A small image classifier, trained from scratch.
Model: 13.7M parameters, 40-pixel images, norm layernorm, activation gelu, widths [48, 96, 192].
Training: muon at rate 0.0077, 14900 steps.
Data: trained on rendered scenes of coloured solids on a plain floor, 9.8 epochs.
Rows from block 9 of a small image classifier, named by matrix and row number. Rows with one number within an expert belong to one neuron, the router's apart. Each number is 128 + 32 x the weight over its row's rms, rounded and kept within 0 to 255. All counts start at 0. Numbers have three digits each.
Before each expert's rows are labels from the 100 images, of 14976, where the router gives the expert most weight on average: "top examples" is what is common among them; "colour at peak" is the nearest of a few named colours to the mean colour under the peak. Only what is clearly more common there than usual is listed. The data: rendered scenes of coloured solids on a plain floor. In brackets: how many of the 100, against the usual share in percent.
# router: router (model.blocks.9.mlp.router.weight, 32x192, trained with AdamW), inputs 0-63
# up: expert up (model.blocks.9.mlp.up, 32x192x192), inputs 0-63
# down: expert down (model.blocks.9.mlp.down, 32x192x192, transposed), outputs 0-63

# expert 9
top examples: black object (100 vs 22.2); its colour: black (91 vs 8.6)
colour at peak: brown (46 vs 9.3); black (39 vs 0.4)
router.9:131125141137120108100149162103169107166137167135116141114113132059131170161071115112131051098135175069133167115144146123066146085126112067101127127123092235114177137124120099140143162129083151
up.11:099165107096173110129112151143060020080129166138186115149121138096172085132126141157105128077117154083084093084123164137131127078146071172196124174098112060156092154197143104117187091107076089
down.11:094094139083107138032147115096183189133096086093125104140166141146066185113139146083134125156081070157146136120116111111143142134158131119159148093135203173138147100099133101128190147173122114
up.12:147102106108188125095153077104118160122167066139103175157135124195104092137121132148162158115112199153129060135141162090122148115060092197170150169059169158190126108110188112165130162104143171
down.12:160107103129066085130129191107132160098099102156189166123109116112076144128093142047145138157076145086125148063161183093120111116087088178080122156162190124075079178057134137135083103133118141
up.13:123151098121112144184121087140125134164095070182132140125139127183109105091124133139160098167144132077130086119122088119127098128119135121125151080113152136163104092131084200141112176122134157
down.13:059125102126099127138144158088174182124167102128150186149100143096170029173157131137059163107124131113146114118139156121150155089092124171138106146167071127098098136125096036117088087110098121
up.14:164146131171121050106076154098111150123163117087149107119102165143130127099135122140051155091149183135094069138040165139067054147117152123140147153189095110143127131079137128143151156095163138
down.14:106096136093160150137109133110112059152128145144116169113162126202046118101174163144149118159138120192154140170168116160161142126175143076097125148169144156089112131152147156142128111163155177
up.15:059097087046150081111131172115125139129176088168106183142079115118132176089170184104138140151085154183093105156139113078137102125168166116121137103160127167091083070090143123136108175079108092
down.15:118123145152105127132111111158104106083156136125110105123146136213129070138090125105163104122136094180150184183156067124117118176114119194104198074119161124150152103102090097141167132113110138
up.16:157054130129100063167163158150130126108082194144135117168139159126149082123107122174142131081153193120179101057123123147121113121138152159126130175129136043106102156125130065180084127158163047
down.16:116109178124141160138106165116145164066166125092107125037118155097188131133150133094124136128175148162149056175153124186142139111146124079100129195158162164199170125145114184143189134108139149
up.17:150148142063175101087189136067153154120119104117101157101175126071168106106072070118089121124108098161120069193125120183147129158094132158130121126138105168160147123156135120178083214169123159
down.17:147124115156111118118136160141140134174131215197100161133087134157140121104074150194157140063139151151147156179075173129146165176135118075086086095064151154096126145061140158121126132074132077
up.18:078174153158099141089137072140128134127070113096083088089167172073169160126141060111089158129119118111117155158134111155139089120144136151191158139158096098075152181126162101125109159066185097
down.18:161120107077102143079150185169143048126127122154149202137139082131123165154114137198154108112129167103095088095141078128094090129135088123102154185129158112148097103157120118166117076151164108
up.19:117107131103144138144125123140120062062121164194156157132154138125137112200145132129173060115132172186133140118076193199145111113096139150114087097102192112162084067047067204154067172058119144
down.19:098098116124152119101083103117119185139149097115123142110161127162110127142093115092152190134174100107125125137080141095119178169121142082134139210167093104145138209144116120075097110154073175
up.20:111091142110127132092101079113104074100123120118155153162154051106168150163126123100143137105125154147111163132162109166127206123122147115132103106174124123180083129146110125145109101112167101
down.20:149136137160156096177171115156119130178171218148114128146091144126136151064084085105131173209132123068181187080134120069118137120132116183098146134133151151113073101126182107095118167146151136
up.21:128164128101104082085155170174129171163123114132100152093200127178095101147134127131161141160153077144107095102069115052157056117113138090070090131129117155145131137155146185137091088190117073
down.21:089111143166132203184097110104130083180149137107128146094155154096148098134161113172134158082171158145177129098125130138124072123107174178145091129090106136124116125129141148168135146107160128
up.22:115108130184137143104173095141158138104097135121112115099161108139180115122061129110135104081142182155152111127194099112084151107150087156107098200140109091105114092132144105132147150076148144
down.22:092137067126099061159118158120119165116105152137178184122129137166162155063147098088101083122086116103074176108089147183157131136100086136143131088137111098171160151130111087098105152173171123
up.23:127127187107078051119186194131162198110140107183164143105149109124147162187136137082095094113125122122120103102062079096164140133132146184125124099104144186147143085100097143112077196084154111
down.23:156101061165133142123054071166184134087133134131147127109162168152084162124042156157135112189084103096147090107133089046155117140106109124154163154110137119132133126161143132110092115139125120
up.24:116096136104113092082135138120128170132176095119162113177143151155126096101134125106089125159109152131062124131131153119090131138154182112129171168160035103125170161058141084086146184131082146
down.24:109097187104116137125145099131122119187107083141138094101135056114153134103095130117167131147117117166156133119119142103120117105119125151106116120127191169142121142111153158113168074105126108
up.25:108098123143114183118094128136111157113063098124095104151148095169162080097141152110180126152135105098095133132122179141121165133144112106139145099102094163087097111191092104119120133165106156
down.25:179142170120108146168182089127155146118108189054126111083103149118077162178127111128091139126112164126146129119115157122136142143154109075183144157135115132090165103101090166144189122117093118
up.26:135172143164131127128083133146135090156177070110084082134101132168109143125141079130131118150148117096193150153153123136139096196161104112125172174153086161138106108119117156145128066142134179
down.26:124130124137135139110097182184107139128134235133153153120097110107158067166136164075115172117125145150128126151042090102164168183142100141164104099078114074142190105061128186093096106146122064
up.27:129175107117161097095141121100108076138119162150154188117111130173091115158102119145101138084116107186152126139090161143170106101153088107156159131100153141137153142119159123168077094166113145
down.27:151116091113093162157143160123068168106134164141082090132154111145096025104168166122102090156181105117140110084164176174115181172084161127134147119125119097145146110137096118125116193116138133
up.28:147081109074154143156117138143131096205166125183149133069156090092084134146124147139099140102127084143159067149114124145127174120075152164121109117130182092147089196084131148148143090120128093
down.28:136171184138089111150140144123165087122156167166088108159090105180164074084137084137131142188075183061170105119173145068203134126166117049176136177140149170100117071094101127097156148140149147
up.29:174074130083146126146063129096145097112061161118105123163084149133113096088155114121115100088093096133101080081141142096136094138094139163118178154131121111175164112164109134139145109146103092
down.29:069142206159141184128112109197116123086090063134153146120106093131114157182106155160138132068139126144119155153104090161116076190136105160128122105071187121153101199118162085150170153102103159
up.30:096105144129126153145139147130164105150156160089129123093080154120148095145166200125160133085154132141145100037110183121120151142091098148131177122133105103119114168162176164165101107104156087
down.30:113042157092169103124178095130078098102130157123072099136125143115184096142099144085135174098148107146156119186140117160111140119156150089166138085118111122144135063170097110065131110171193128
up.31:180123127117053095117115110133110175149169160121084115104074093137107165093227071135119104138101088107104147157129141123126144116121094160120181108111152117121187107144138119130116145126096106
down.31:092104203115195099107126077182122101136134139130127152071170121148128092158172147162098082130151081176157179101122119115128152146175130066145107097159135137112104089090092136128152079083084139
up.32:068134164128091137112125130119083089121178157162151178089134097149127192085102111091156142155133167094147159158108093128123183164136162146148173134168124155176138136086152105131123183213116152
down.32:176161116151132093129151072153076103126131173120181106111093103122118067081163134093195140151187129094155178128137195150199133120173103150070145130126090090115169112120103120103145121167155084
up.33:140077159197140127119172113083115146167139149141126140060146126116155110120120126110105180054123094120092150190141114069132130064054122130183123141199182072191197104137139173131193169146132133
down.33:106130169191158148109177124154122065104135159145135099162134140162174108125158093118085103122035165163129085093122178185114133091163084140111094090147117108146078144197156148163117073166084116

# expert 31
top examples: green object (100 vs 22.8); its colour: green (91 vs 8.4)
colour at peak: green (38 vs 1.1)
router.31:143121166175169150139154114149143071133177129129153170123169115128128152084140132114129096133115150147138030160146123080119163132133089088157126105183134124189114085102149142141094131108104149
up.11:144128137201140166072090120092144160124126147197146085179179094164142178149148143137162081138184118070133089191118114109138073095148133178122095100107096116125135178122119184122152099140061132
down.11:147174129166128155148131142139049109143171161058109129126073139125067145092104141175143126133130167143113173157086175162124170112179135115122148125126101152073112131117164117094124106092128090
up.12:118173142104112153152132096169176113062120101139125174126149082107128117085178127157159100162083095155126092167093119085153182078131127159118169179131086119153156176117061100160062122140108069
down.12:122133169146080086158151116146133154174100095134118135097096131134145164138056139136141142114161097082109142137086126092185176113093130089153127089181119132110082089119201131132098064139140187
up.13:133144068078135183069096134150159157103105144139132109137171107056128082101147137122068104079143179163146125169103093133129125136137189139100147174138102063119128135189082155096156148131110102
down.13:088152154108143116144164076200135163126114122131124134172076120129134122126093126159161131140166167125139149135117166130143112127141098126160093138113094144152091159074206173130176160128129148
up.14:071093099079135133177117127124161131137142133163154129105197156110091181123153139147143075126149108089121148177118125144153145113062108131122146072141060105139107153156150116123087157128124193
down.14:135103114134146192057146133108095087176154113162138137087168195102171116089122091131183113131123146156087160127148154084132141183132152105069092074124111142118101152045099159094091083090146106
up.15:090113153091166136109140149117083101137116070148145155145172220150097133154104100064134133186098183111117157062078167114126094143124137177124155142089093064132116157181026137149140105156098108
down.15:126136137163172148078116182153146145112115158088139124097144163179215164069163147073123123087165105138175109131139129127159134115150107128139126169147122105153113091090183142101061123146173122
up.16:063166142070115144192126110095127136143105128135131133136094168139109094136130148115103149089103100098123153115104110204123126131069151129142196107166129136106148101192092067124088155159065151
down.16:127112147161097159083084107148140154118180088075171168069083106104112119100151141071165113150119118074143160214149088091114113112125108095144073145134145182123132120023097100149114070131101135
up.17:100136189085084132123100120110133132087150105058136111105175112186113207131175122094110156103170137096111118099151099115133095093170109149159127156137040148171129074140115090066138161125110128
down.17:142110161139070123149120101161157157124135150113098060101072115054136151115149170155173131147131087117166179118122123150106150060153117109073151121140100139155129118126136117064110078092106108
up.18:120106135130118219107156105118141162081148077068074093124113087174152157120141196132094104124136135092122114091131160126083097071140141146093188078104159111167163133149140101175122132090114166
down.18:140090137122112131133147148134103103105166144158197101112107167137119136105118074104140153083102135099139146157077113143139100159134115120197119054121153188181179098094075118071141173184144119
up.19:107097168085147183126099106121132156155082093109202146124101139157139129077113162114090140130135195116076093148169162136068102135118160129089128098117090092152115163099116167134057137112119188
down.19:136111116140099151150095130084182100106158155148127156190123095096099126121145132178154124115064168126122119073116138096052184136052118109152104141148085117113191129087107114110139090122109114
up.20:047098064159146116117131162132128113116118112151167120123131127217154177136129115163104156115098101150178128078149113106151178113134143164134111128172081083169169166121092174083094126094123050
down.20:158082132100100073223113195123163183101173119102109142099068117120155055161102198113112190122156155181106089150153103077122087127052168098149135149098146106106104139134120100128094114155099101
up.21:120136109132119097168085090159141122162159073130099125156127117160126149129135160128144179063203115184129132102170082150112148105109165168121129126136095118079074164173175187115181112101107175
down.21:077096133099126127189161130104166098131121139123091100154153071117098178091173097146092105203074100144117169171075189113158081111156124142128122137064082128129130129090151153125106149157096106
up.22:088176122101134153139189104152111110165127152100171158120178132082131134114104093153157092156117141091126168125159111134113119119129156138138098149160133142134173141209117058109136095063209131
down.22:072133122059083115078137135134118145161123162107135100114162198120160093141179124091126088161162185094159090134131066140113094063136141157125134144080145122127078149055153103075166140191102161
up.23:090114139089146172198167110110159110147119147164187166169111174110154141118071109168134148176109101139129081145120118053124094190208117060086108120109085156165080118116107054119109143178162166
down.23:102184179122058151046127145150100088128121116163145131114160143161157123124122170065211136154066100165103153105160147133110129179116152141160145153131177152096121118125087101132077087179099123
up.24:135173075129138123153114190157079143146229116135136127092083115122112162115146108099159176109128105100099147123134107149086146088165110129152065045109147106073152175086138163182087102151194141
down.24:103151120085168144108143138131164100141144113154152099113128125095113160076119156131121138103145159213124167063059170191121141141134127141134099078131168152110120082131065151120103115129063166
up.25:129149202095094080162149103124080127124145129174121157134113106122108203154100131204138067150160109100136153122158080102106126144157149138115135084117104133087161136073168131088086115076111150
down.25:137110119124110154095129106134137157083159144097179077156114135104101201088144078094124124158119113134111121101102125144098146143158110153097119120199161100138160132170055142140119117132126123
up.26:154147092072194155073113148155091127098146156149139131060164158135124110107102137123063129147129169164123146127083139139164123102117149123150133122140128092142107121120095128179099087182154177
down.26:097117163114089113137137114178134196138065088103095087067145107121137194112105129129142124119173151125162136078122062142127167130117157161165133141165139117123124074126151145120126118169124126
up.73:115087133090162055129194109122113152104112083140150174094158150107187115104133122133169223155187132102058140109109084112181133123126074113106176043160159101112183086159082142138135180103112183
down.73:117134101147104181086152153180124189114140157163060160161120082154130175159100137124129076128093163132096077108142109140047124108147109123121126124125138127104167111102184100165151077138212111
up.74:159115117144185119099089125159131143105147155098132078128160135137126152093117157098089099199091137104074151216109185100093173110121152061156107135179129169171094158119094117113137184106143138
down.74:075146114153081139131095098143083096114108129156104171109128163113132134101149110119128087174127107114163137165200077163115135112154102073130171099130146238117134150133168179098142100058100149
up.75:093119116138139160184085157088136155132049158139114168105108043116117115146114132101114142132109105121155141105154167133186153197141119171105174109096123157174097127160153143090112163150100101
down.75:162097142139116120099110125124175127106204091081163099137194119142076121196099153114114141145136150130128106164081123082105109060132120091130140166093113129106102110101066149199122096077126131
up.76:092120104161097141129092176101179076165169162092185196110136121109139088107133156097162146184186109115212066144131136069096194150185143108061116110112107126083157162113144143149140090162140096
down.76:155177128122147098118203139119097134110146145111163104103130108151095155170130134149112198076113126085109104114175155053110072177085082120158139152144172186129109148153087079151069135105053150
up.77:101081070165179132127118201152113174089159103093091084136133114150117103165080151158168144081161186105148098164117099121089159043102135129084108153215179159122132103139145131145133148080161154
down.77:146079085105156102182128149153149180097127173116087104152101115138198112145121131135143128120101239099156183146142149122109155113119162184161079156097086148111129159162069091120110132151073078
up.78:120148188120156146134136135079136162119139098143046145107169120131086062158165143193212137139094159096125135206068103096094111110157162131136094136116200186138097179140161171155129113144097134
down.78:106070069146143126138206185134135179071103159109134128156143201111193158106140137101174095112125128067165164156132108111150116094177108096113164112110125120141198168127117145158147144081156069
up.79:141136116090145154106187124115144166097142104067136077125063042108063162162144089139163118089146136110125128154146110111159123120100188107176102179128139182107083126112175200144198102106121116
down.79:125135110143118125149104188101108082081112138137178142153101097148104081151163141143112122142187117131146141151159106212182145146150133121060113109100108109168156099090105076123169100137121120

# expert 23
top examples: teal object (91 vs 22.1); blue object (61 vs 22.3); its colour: teal (61 vs 8.1); count: five (53 vs 20.3)
colour at peak: green (28 vs 1.1)
router.23:160121138143117106117123122155121062168115160170192152184112135155106150122107183129135109141114108086096186140062115187136160097166107108121089109135189175133195159113039138150103109197122162
up.34:141174094134179122145073133142165148198135122117057122140117141162123111130071110103154177137085130089103097124154140114128141092107142156165126133115116128107143178129143078171141130100121094
down.34:130117104132086148137134106122066152150110164143112165116164114062107133165132086179105110123123153161125081179187200137138052130169171083122153121150164105087109150134131150137134163139092152
up.35:092140145113071176191135160145172118177128105083134144171130096148186146103187097183173164111096149133084073140165128127096081138118084130137134101095138123164156109151089153085144102142124176
down.35:117124196097158119103101116164124178116112198099125140141150175095112164101083191060100129136131073170150136101155123099099131118114077105120122108167102181088129143087116093148118154028115119
up.36:190143122089148136153113202141165158136151152085127097115103096142139139083158156086171087144171088135143137149115149128130093093172150203135110150076132123068122075152077204063122108114165148
down.36:128206158217076140052125155118126095141157145133196116074107125137133142118136133113090149126073123113158109126084139103170105155090118083096206068126085106160140138097137128146103139120124127
up.37:143136132135148145153089149088110150126051042136194184185120157084085099192115067155149173149107075159133118182122100089110147119167150146114102123108140151175094136085141101154121127137154150
down.37:208143102066097133089141108130083127109122155150174130082096098089119154164112167056169112119089155084175145139151161167152088114180155143186120146161173096128080135145109135116110114147077146
up.38:089133146127128110143153125168124141131066110095124096130106072140152159086155155119074116094182116119079116155167134086070121145185136119092167148057134107132132142153091127076116133134174136
down.38:153185149126067121089070061145122108097096110139079176053092142130119117170137127142170158106061116177128112100174059164121080162119127115141124144173124180125197138175152113165091102189140142
up.39:120090144126082156079110109128121185178132097126111104194109121113157111154114091104127137125105124101088101165113112099109079106098144147097108065105150103103071162141166170137164160144133131
down.39:149147120167126159175137121059130130091144171108158118160166137149139127160186116088112137110132163103119146126164126144140132094067113083133107108184194103184139106148137127123087121075099187
up.40:138136203078052113179165068130146153130116110184099093096131109088093061107122134168073084159111142149116139140144048128120119106121106095125135130143110146142183140113147132153148100132140105
down.40:159059135139155132150096134115094101159114184147082090117131146064150082097119082091145111166116102157119122126113107104128142138133147100149105094107125142179149143120155130104212107135097094
up.41:074120146181153071104169117113158100123141107165233160134130064077177148150101106164117129041106173117119094147198164066120117133093124100160148119145179133118112141110117127123126184129114120
down.41:102146178132139170146144149135149129096113124160093106128136162139153098146161167185145097189126085103108138111208122114124121137121092152110142094138151065143141125118113161126123119092105130
up.42:123182098122052138134141155160153131134118179113179130132127151173141115075077131113147119100134082181042106141176124143108063130158137076145172113133164089078091130128146146095155146160107187
down.42:071128155137130124123150127077108147101142074162108118171098108085129137163119180184117066120159117080172164118084150038170163080106059128122158096180164117104160140134098133088088160096102112
up.43:107127108128134158107066128165130139096192201137181122140201051138121130120137199109175084125167172113155096125106106125156144128078081149161155094180127141161151132131129111100071077145170163
down.43:105162161147175194129119121098121145114098092171167129124139093128122129080091130127122144146134158126117097103082167165148091127132171109105190097140116100126126083125161165148144182137108090
up.44:116134109110119127072109096100124151136209132194186100108112110170200101137134150160202093192114098087080144205178193136092119079084071126135165131158121108046167134106158146159164123115147121
down.44:124122120192131142073175137150157087109076140094112204153173139135130122142133132132073188148144151097112132083101125103114200125172181155180150107104090097118094070129079184155095160119126136
up.45:141110115139136125139126220147128157150119110141063151139115125093146084123170095105035113130129086155094117146127076108092085115133155156136093127034074090180172141154156105147099136106150121
down.45:121125091147117114089118108157124058059148151141127113109107180181136137105104092083205139097148108070137093141124185141176086152112081067143083092137170201124175108157083164140110153167091124
up.46:084193115177157126188187105141127130103129131218133161131119145105095086108133174131164155126136094121069121138109114111142107203126097121164092088198091196168091161169192133096125061102165094
down.46:119117120138129085136059160112061135118060095119170118152111157126167171151153126115140136145136181068165181101133108157060175099123131124125081132086109148121132115134133123132120163098169141
up.47:119159078163100179077144157132114127118094109110111081157116139165114189106116154096089108129168130154122163110180091107133104099072134119161134120140154145130190177090106092150094114184143141
down.47:112125122130153139150085190102136157122161153113110192169085204090089062072114129108110128097063077191111075071102158135156124139131076167155143137141100118126084079138134151119145134087159084
up.48:167113129122132126070189088158133114068107072069141142153148061098113128124133123119136179139111128120165144131096118129127121125128152123114110139131148092148114143110114135165181164162125109
down.48:157151149132080064132134113067120142138168193125116182096132153150130110156130154110129101122086072080101115095127138109095037159155124148134112141174180108116132148123152126163112119090111161
up.49:109095111124109138084130135132092167079070122155113131141140134126049069131119164118108123153178112092157153127152155093072155127146084139169127179163104123078090122127128202120082142125086142
down.49:133133115103164142170163103100148104143181100169102135116061134076196101133145131128144104113097114125141115159181117091129155141101110117154184121117142145112067177113094138128063107132082125
up.50:143084127170140101157141106079129137147116092142165110108105123134101196182173095139131160165102133122154117125162148113059097124127099100201165185133118121120091139075151089086101099116044122
down.50:126133116104097094125137149111123137110133135141116133135126141056154046091101147146109135114081140153075160074166178150060138132119133132154078105101162114161207118132173147066102123113148119
up.51:137115124112162185163098139152118094168137181107098109108079208114112119135152145105180138171131091170122112083135124145125135126120100109124102145138106140156120167111117171153053188091075183
down.51:087147093098133159142090107083086117121148204064151140097104126111145153151115128088119104137121130162080186072127167138132181133160151067117134117121118084071108115096153126113151102206135124
up.52:129114145110146155153188113110144060125143195139104136124113129149111096186157112146070124163122195111088150141130178112086161140178143122104081118065137071127146158105168097135113142134109097
down.52:127115135152132182103106088135124118077114120153075133187074105152176123087194137118117200127141144132124145100158121180084100143119131132100135147080107158163107128126069106144121126142104106
up.53:138109065120136073135150135156127086174182147181209173144134122130131126124121111143151126112111074156152087134137099179144096123105060089135109130127168114105166148131100182149108127155143139
down.53:089113146176141067140069166146139054122117128161067194104141198125103128062076141110105126120150103123122150114118116116120138134143153148114124130126115159136149134102144095168099133188131188
up.54:122110071087199139121118117106138111098116120174118142046185130134121127082087120122122110141085168170124113131166181131175128067164127144085107160155089156087132102107083162180135155136092109
down.54:104137120129129092128102159181113152108168199153115163093135160157142121167190080161160121098126159088122155116165085124037057129148130118068151146158096167173144135153136049100149124098108161
up.55:163143116092152104108139132139094083202144109069151106153120094144167138144077137106160137114190139143165154141087101107034122066118085102084087128145225115119168156130162115141106083138127106
down.55:102102118124073092088122166155128139135118173090142197148124150123105114155129159123092155119159136179118126184133151135106111133130101178128152116157121099126158180106041138115120103133093152
up.56:110159094126151127196138166106145139134139132168131178079145140196127135143125105137200105124153090146132129112083147065154128153138176108123100113092115138135136094121145096093149137179114064
down.56:085113124150116068135124083134120033091119131105145076141090150127111104090153101124129120137106185172142087135099071174096131134188126109104134124087128070130127126128142147129142121102121171

# expert 20
top examples: count: one (86 vs 19.6)
colour at peak: pink (50 vs 15.7)
router.20:154119106088129105048079143174135115122105160101159143112104147141171158094130121140076119164127099158140083153160138178129087192133119077158094100141092082073131140138111142112196198117171089
up.0:118106053101157186114105130128139115139064148100160099177107141080146113153134145142128130116165093113138115156135107154135124142091163142043106077069126173126071134117067106183137144110133083
down.0:143099117160091149146176148137111072045168152147146080132183171152134084108125091115109104148229141163099074096174139117153043117135188152149081141111106081126162234175128129149152145121076120
up.1:127151169105123099106169099179109127166073139118174174126107077105158113101145137161121110088150065144102112076113154152193131115155081128141165169152090097152161094140188133169175160133099156
down.1:142127181109130185161135125133078165106192158145132161121148133103134183137150136089116116152190205071130144159138137113087105124168115104156165126114149151150151104148103075123108136096125119
up.2:090118089144159158129195160130087205120145101122169113135148145141136132155131116191108109095124177106131122063138185076050140117131100128116132116109152139105107157140108154135092097117198129
down.2:049127111151125155136095136037117091122135126139119101191127149112116111144059121094158125122135118169095143139077148166150149107072147180120072111087120142160201145145098132112073170116113188
up.3:108106172160148123142130136108117109158191128086085126098112083122187127112120117165182103152138118123107147133095128162122167149137101148148094105150099111097155151128175105089119078178146145
down.3:129178138120127140137122114107142112131125119155147140118124150106121124141128143087155120081097096117140121114196091187096177199166129139154140183121079111108188147122136100100107150108042166
up.4:105198157090128110126107143156120110130141102181106084174097149165180141144125119136094114101175095146094136136136065113108172131127057130168140130149075122158135102127020149056103151101137098
down.4:159101083071113104147184127124165148142167087144103081088159131084110108120106121095187115162139101086146161180156127127153110145150100141098109078170108162049152144164152188123129111142151118
up.5:186116096157107183144143140135101092128107079095174112132096115131096150186125114169038095120127112109120172126131186148156143112175142054169189130092069171151154178108136132103095113105078097
down.5:128115120186093111186179135100125120147092142098135123107157103127116096097093145143137119119114087141154097140107133146135113136113115123109118121130126115142150169141170151127129080107145118
up.6:135229105105137090141111098144134103104118090114182079135130085103178085098130104136118132099097083112147171080104132062151153111106089154130094125142083136187164132141112104167063077054116138
down.6:136107109154121106131144169089102154146113189119111201133149103148093171131113160129153112138127148060162139196150144142119054148164090146209103150145143105141119075124168109113124123126095057
up.7:169138130065127167141100119131165156084087142186140062160145141130129123132149144072116084138140120075108110114123148169138096145197133109165121131103066161081143116168103098116154170113156166
down.7:129115110158128118107171147085176180137131151140113104116059106164128145110099160148090109128154103161145175112127159113166117104184118088092133108083102100086094100121135099110188103098147108
up.8:139070155165135152090129140146090112104167133092095104096122090099144101170170168107135144115131145147089180085135110120128137102089160177155133142140140128061122096113092144120130155135152114
down.8:107146154103143082115121119076120111109122171095164101098140175095131174173123142125127131151172159040173131167129091074163136136118094046169103115137097148079096157177111140138121118087140090
up.9:101136176121101145119099127210145163128159098099114158159099085127102124108069124207123128129156148131105137131139069084105069131112149157137113140136134078146161121081087121136115166120122168
down.9:174082123153115111192146049114127139121131075135108163178101121113071101114126142142104181128140140051147155134130138124106178100083090145088152108085228114113162094133137094117068171145098165
up.10:147152167172133121095162151113132109170109084148081151145127137151114125083113046117136100116139094094106090133121147149116109125168061107193108135146124146136143129179117074148129102129134118
down.10:137119091100172110133141119148108167119130146171172032156101134148182134193069132158163118145146155164148131126156126126181146171046143103084112101105218111124161110122109072117099108147125083
up.11:154166069106151087135034078133164075052141110153112108068143115106111073111202117093119160117113173109155126194148177155095149130131152100081107092159142192155132132145184150122127197157094126
down.11:135214128164108088098105107064139117081107141164109134122188149107111093084166139120093122091135164165101140122094089137144133167183061142145212136148150064141111089133120119148138096089182128
up.12:089110127162124150090100132149098098214118129089139097103151163136134100179106172112134188131125139120151111212079227127129129086174127155165133058093120086102112133186128113150119174146148119
down.12:100098165100101108102118199154115143147136115187105122130124128128145124103171154110069100115108092150108145121117089120121124112147172175101151190076126147100197120120162138158188135186133163
up.13:126101114114203126157134158132176103112123108181178094145133153091120099098079161094175154163087111145132054112116126112123171100181101110085088120158165141134140074129172071141185167150121075
down.13:176166070108140045090125062157198115120173162144133073116122137122108108126128132162141093134133180178121151099153120082122098123155135179156106084115146072132109078098086202181139152165090207
up.14:115177102128119094134135069131128124123099140116139100150146102147181112112127113122157171130135118114115179137127042098089067123145145143131093147141077083095085170153112163141150157109138169
down.14:142122107149181129106160178029122100106147197134185124105071114124097171123144147102193177140107148152130117113149139136136104107196173122079116164146146125090121143116161155115125065084058157
up.15:129114131099142094131106135188172084096139119132125156138103146186136139113206153172125124144145151200086190111098117121144105119160140144119132147090123177109109104165118095150118127132102150
down.15:132154103099107088082099068103147126172100156079130138122166144117178143176167145137169176173100166104124184180158199164107202085120191126142141130136104126128059119094140192102119171185131125
up.16:163096144092105103074135097096125071106068051116124160133147146158123067111089112136152143091095129115102148135104163112103127148122109110123141112166081108103167146126099042112181148122139119
down.16:127081096110177109112109133143188123143106115090124152161139141138144177196199130199097129152100097129097186140122154092078102162096167121111136151086142122152134111145127178099130101111073094
up.17:173114149161105107104118127176061146078059209103071108128176146058077118091088083099106110141112086151129133146142160158100125185123144110165109122126161075125106145124129104094146154108138109
down.17:121158141152131108156157141188114116123171111146114081144101116141145100089107088131142152133096094091148190097154126136210131078125139183074162176119060166123192111078161126121120159152130084
up.18:158185154095180089111141101134060176107088115155125126119108091122186154199080163116210109153144102155091068138169160135076131128099123102159161152099113112062133016167135155106167076133219134
down.18:175127120169168133132102150161095107111142195107079109148081129139109112133093173154098196105163087130097123121161138120118141085126101101115146124100131185070106145173141126097141074069118155
up.19:102135172083119132121129138127120107138124126110134155131138163151193136116169156131140138139129117095140179116192158143123074099208146167181134130139172170150160051150129128135140137123131127
down.19:106124175149118160120126128119090163121114150158110120151156093136147078139160171086134118222212137091154079123148159168101150138168161104140072177127122142120107090106158145140130181097169126
up.20:197223116183094139139159111173103122122127158149174135120126116189190129050102119191119122091152088146086137057121126118128118121097108158129105100108127191106157065151127061128104111121145111
down.20:109121142166099128164156094111089069115188160095148082154140161130086128203130151116125045112197127128106105229093139186137154107113109143146074171115122150117124164113087122113111046122119152
up.21:147141149100132170132103129101104180145087203045139154160116165085127096115131121113125165126121137123147164096114107133154085079139139126122103149136062147122137126138134107102108137135124165
down.21:193115116162118173149144118115189102129118127163120125140043117161125106170100087119141113096078133142148141139120119135162171074161161207095094123105167127144135077094171148069168114133070091
up.22:156146099148117100134158122125138095121126127103080129076158071083153146126152149066165128148137153138160134165104122177153034119074038117127135134140176129092125171102103098147121164093155152
down.22:152108095155156123143071103081149109134093128178111166098084107095189109126101152148133109205095128136126157087133097129129076154151107106081074110085150134140142146144108158102087078163154174